python train.py --arch="unet" --model="spectrogram enhancement model" --dataset="telephone keypad tones over noise or synthetic speech" --train_examples=39062 --noise_aug=0.002 --n_mels=64 --hop_length=160 --input="log_mel" --win_length=400 --task="enhancement" --loss="charbonnier" --norm="batchnorm" --activation="silu" --channel_attention="eca" --pixel_unshuffle=2 --widths=[96, 192, 288] --blocks_per_level=1 --block="basic" --attention=false --upsampling="pixel_shuffle" --init="torch_default" --residual_init="scaled_by_depth" --optimizer="adamw" --lr=0.0041 --beta1=0.9 --beta2=0.999 --eps=1e-10 --grad_clip=0.5 --cautious_weight_decay=true --steps=17400 --batch_size=64 --epochs=28.5 --lr_schedule="cosine" --final_lr_fraction=0.1 --warmup_steps=1740 --weight_decay=0.02
Rows from block 3 of a small spectrogram enhancement model, named by matrix and row number. Rows with one number belong to one channel. Each number is 128 + 32 x the weight over its row's rms, rounded and kept within 0 to 255. All counts start at 0.
Before each channel's rows are labels from the 100 clips, of 14976, where the channel reaches its highest value: "top examples" is what is common among them. Only what is clearly more common there than usual is listed. The data: telephone keypad tones over noise or synthetic speech.
# convs0: first 3x3 conv (model.mid.1.convs.0.weight, 288x288x3x3, each kernel summed), inputs 48-95
# convs1: second 3x3 conv (model.mid.1.convs.1.weight, 288x288x3x3, transposed, each kernel summed), outputs 48-95

top examples: white noise; clipping
convs0.174 [ 95 144 156  86 102 109 133 112 135 141 120 255 108 126 142 235 116 126 134 122 171 143 111 206 148 115 129  92 227 111 112 139 117 221 114 123  52  98 132 181 132 116  58 172 171 101 105 137]
convs1.174 [170 131 176 123 108 178 129  71  98 110 123  64 115 170 179  52 181 119  73 159 115  65 159 118 101 155 148  87 115  67 101 134 170 121 161 155 157 121 114  78 188 120 136 113  87 152  98  77]

top examples: thin (high-pass); white noise
convs0.89 [121 159 124 131  98 112 122 170 118 113 174  97 105  99  98  86  98  90 185 112  99 132  95 175  60  99 195 167 167  86 114 137  88 106  83 122  68 116 155 186 119 110  77 129 163  98  72  93]
convs1.89 [164 159 178 151 121 155 144 108 139 111 117 143 112 200 160 129 175 151  95 171 159  95 172 115 141 135 137 114  96  94 117 106 189 139 191 181 171 135 110  88 170 129 133 142 118 145 124 123]

top examples: white noise; clipping
convs0.208 [100 156 152  88 104 103 128 118 132 143 117 255 110 128 145 208 114 125 137 128 172 137 126 224 139 108 122 101 237 117 124 150 110 224 107 119  55 115 148 187 131 125  61 152 161  93 107 132]
convs1.208 [164 130 174 126 116 183 128  80 110  95 134  47 101 168 173  43 176 116  69 162 113  68 150 112  90 151 152  78 123  60 106 129 166 119 160 151 144 114 125  84 171 131 125 120  84 150  98  77]

top examples: rumble; muffled (low-pass)
convs0.99 [102 132 121 139 117 135 131  94 123 143 187  42  88  75  87 117 123  96 192  93 111 154  88 120 110 120 214 140  97 114  95  95 138  44 102 136 107  97 142 124 163 102 118 188 121 107  81 126]
convs1.99 [200 155 168 155 107 129 162  81  95 156  71 194 148 159 153 139 142 154  86 136 149  89 199 116 182 136  95 153  87 132 124 109 163 168 159 167 196 135 111 118 145  98 136 107 146 113 153 165]

top examples: rumble; muffled (low-pass)
convs0.268 [105 138 120 139 110 129 126 118 118 131 184  51  90  71  92  99 114  89 202  97 107 149  89 138  93 117 208 145 114 100 102 102 123  54  95 127  97  98 148 139 152 101 102 180 124 105  77 113]
convs1.268 [190 160 167 155 114 131 170  88 105 147  81 191 143 176 156 145 153 161  88 152 153  92 197 119 178 136 104 147  81 130 129 105 175 163 170 170 193 139 107 111 149 108 140 116 144 124 150 156]

top examples: number of keys: 1; number of keys: 2
convs0.56 [178  96 118 136 126 113 109 156 117  88 114 111 141 206 118  71 109 139 110 183  99  86 163 146 102 156  77 186 144 105 178 180 125 131 132 145 178 145 101 144  99 159 157  85 121 146 182 121]
convs1.56 [103 152 116 113 124 131 179 151 180 147 170 132 102  90 110  96 122 108 154 126 166 165 145 103 168 110 154 146 133 114  79 132  66  98 124 106  81 150 154 146 160 151  67 166 143 112 101 147]

top examples: number of keys: 1; number of keys: 2
convs0.104 [174 102 133 117 127 116 101 125 122  94 123  99 130 216 119  74 115 121 116 186  99  98 149 145 103 159  89 158 151 102 195 189 132 139 129 132 182 129 108 144 103 167 156  92 123 149 180 121]
convs1.104 [100 140 113 122 130 127 194 156 175 145 167 130 101  87 106 111 120 108 152 124 158 166 140 105 169 104 148 150 129 117  73 136  67  87 135 110  89 149 157 148 164 150  81 168 146 120 103 151]

top examples: number of keys: 2
convs0.4 [175 110 153 126 109 123  93 115  80 128  73 104 145 139 102  72 117 135 107 139  96  42 172 117 114 139  65 129 182 145 135 132 112 107 120 141 140  90 148 112 106 121 102  66 114 117 164 120]
convs1.4 [133 148 119 130 132 133 183 155 229 123 209 135  91 146 149 118 120 125 141 151 182 175 134 118 153 115 193 133 119 108  92 135  98  98 149 134  91 189 136 156 163 158 105 199 148 128  85 147]

top examples: number of keys: 1; number of keys: 2
convs0.71 [168 104 138 134 108 124  91 123  69 128  79  95 151 127  97  64 120 137 100 141  97  40 179 110 113 133  67 128 161 141 126 124 110  97 119 139 136 109 142  87 111 122 114  53 102 118 169 120]
convs1.71 [137 155 121 132 127 137 172 148 222 129 212 127  95 157 171 108 122 126 134 154 183 173 137 119 155 111 211 134 126 104 102 139  96 102 142 132  88 194 139 156 169 161  99 189 148 124  83 146]

top examples: number of keys: 2; number of keys: 1
convs0.51 [168  98 132 139 110 124  89 125  65 128  88  94 155 128  93  66 120 130  90 136  97  44 173 105 118 131  66 126 150 137 129 115 112  99 124 136 146 112 139  86 108 115 124  50  95 124 168 122]
convs1.51 [141 155 117 143 127 135 178 149 227 132 216 137 100 170 175 110 121 130 132 156 189 169 138 119 161 108 203 136 127 112 101 139  97 106 140 130  86 197 140 154 166 162  99 187 151 124  88 151]

top examples: muffled (low-pass)
convs0.18 [ 81  89 141 141 111 120 123  99 127 143 188 100  94  85  84 144 119 110 179 101 114 153  71 140  96 112 200 147  84 130  86  87 138 102 108 145  91  92 128 129 144  96 114 200 139 109  69 120]
convs1.18 [191 154 165 145 104 144 143  70  99 142  69 164 154 146 162 116 155 148  87 123 144  86 213 108 158 150 104 136  82 116 120  99 163 162 136 172 202 140 110 107 158  92 138 103 134 114 151 153]

top examples: white noise; clipping
convs0.125 [105 161 144  85  96 107 132 128 127 133 123 255 117 132 141 193 108 118 147 128 165 133 125 229 139  99 131 112 218 107 129 151  94 221 100 100  49 118 148 191 130 122  66 135 152  94  99 134]
convs1.125 [161 129 175 138 124 184 126  99 121  89 130  47  94 182 173  48 183 128  71 174 118  72 151 111  92 144 149  83 126  70 104 123 183 121 171 150 146 116 129  82 174 138 128 127  84 159  98  78]

top examples: rumble; muffled (low-pass)
convs0.164 [105 137 116 127 105 126 120 111 114 131 183  71 102  67  80  97 117 106 203  96 106 149  92 146  85 116 210 153 113 108  97 104 119  69  96 126  91  92 141 140 152  99 103 176 128 107  77 112]
convs1.164 [188 161 167 156 114 137 163  93 110 143  85 181 144 178 157 139 156 161  87 151 155  89 192 119 171 139 108 143  83 124 130 107 179 162 165 177 193 141 107 108 151 109 137 118 139 124 149 150]

top examples: muffled (low-pass)
convs0.12 [112 149 117 127 100 119 120 145 111 120 179  92  99  73  86  97 105  97 197 100 102 147  92 164  67 107 207 157 138  92 105 117 101  92  90 124  77 105 149 166 137 100  88 159 144 101  74  96]
convs1.12 [176 161 171 152 118 147 152  97 122 127 101 162 129 192 159 136 170 160  92 164 156  91 187 118 155 140 124 127  87 111 127 104 188 151 181 176 184 141 106  96 159 120 135 127 131 138 138 136]

top examples: rumble; muffled (low-pass)
convs0.45 [102 140 116 137 114 131 127 115 119 134 186  47  88  68  87  98 115  94 203  99 110 147  90 136  95 117 210 145 111  99  99 103 125  52  94 130 100  99 147 137 153 104 107 179 124 105  79 116]
convs1.45 [195 159 170 157 113 131 169  87 103 148  82 193 143 176 154 148 153 159  89 150 153  92 197 119 178 136 104 148  84 129 130 105 173 165 173 170 196 138 106 111 148 106 142 116 144 124 149 158]

top examples: thin (high-pass)
convs0.6 [172 134 156 127 106 132  92 100  58 133  78 106 134 131  91  92 117 123 115 124  90  55 157  95 132 125  73 102 206 136 126 129 115 125 126 128 136  57 156 124 102 109 104  66 127 119 142 119]
convs1.6 [136 139 133 148 139 133 182 165 209 110 180 147  93 176 146 155 122 130 139 163 169 164 113 137 146 112 172 127 103 111 100 132 133 108 191 163 118 180 127 148 165 152 141 211 141 152  86 139]

top examples: thin (high-pass)
convs0.160 [165 126 148 137 128 145  92  83  35 142 116 108  99  92 114  19 159 124 135 101 118 133 172  92 113 165 141  90  92 106 111 122 121  62 124 112  88  85 139 124 167 109  70 143  79 125 130 133]
convs1.160 [168 161 144 159 126 129 161 121 159 151 129 192 133 220 194 134 121 139  90 181 159 114 163 122 183 117  97 146  97 122 122 125 145 174 151 160 170 169 127 163 154 128 132 136 186 151 142 201]

top examples: white noise; clipping
convs0.68 [100 149 155  90 106 112 130 110 131 148 119 255 112 123 141 237 120 128 132 123 170 142 117 200 149 115 127  90 240 114 114 139 120 222 118 124  59  99 135 177 133 116  59 167 163 101 106 137]
convs1.68 [168 131 172 120 108 179 133  70  96 108 128  58 112 159 175  44 172 117  67 159 110  63 154 117  97 154 147  85 114  64 101 131 164 120 154 151 153 116 115  82 181 119 132 117  85 150 101  78]

top examples: white noise; clipping
convs0.130 [ 95 145 154  88 102 109 130 112 131 142 118 255 110 129 140 230 116 124 131 127 167 139 117 209 143 112 126  94 232 113 124 147 116 226 115 122  53 111 143 182 131 120  61 165 165  98 105 136]
convs1.130 [163 130 170 126 110 183 133  77 102 104 131  50 107 167 175  45 183 121  66 160 113  62 152 113  95 149 147  83 117  66 102 129 166 119 158 148 149 118 121  78 175 124 129 114  86 151 100  75]

top examples: number of keys: 2; number of keys: 1; thin (high-pass)
convs0.267 [176 108 130 170 111 125 115 151  77 117  91  91 147 145 103  64 124 161 101 150  94  50 190 118 111 153  77 166 136 149 141 144 106  94 112 145 158 109 137 105 120 127 119  71  94 113 176 127]
convs1.267 [131 159 120 121 124 142 166 141 223 133 205 120  89 133 157  85 123 121 136 149 185 172 145 105 152 115 203 131 127 101  96 137  82  95 121 121  84 193 146 153 172 157  81 180 142 114  86 138]

top examples: white noise; clipping
convs0.153 [104 154 147  87  99 104 132 119 130 135 120 255 111 132 141 202 109 116 144 127 167 137 121 216 137 100 126 104 225 110 128 150 108 228 110 114  55 115 152 181 127 123  65 146 153  99 102 137]
convs1.153 [162 128 172 133 119 183 129  89 110  94 129  49  99 168 169  42 178 127  65 163 115  67 153 111  89 148 145  79 123  68 104 124 172 121 164 148 147 115 126  82 167 131 127 119  85 151 100  77]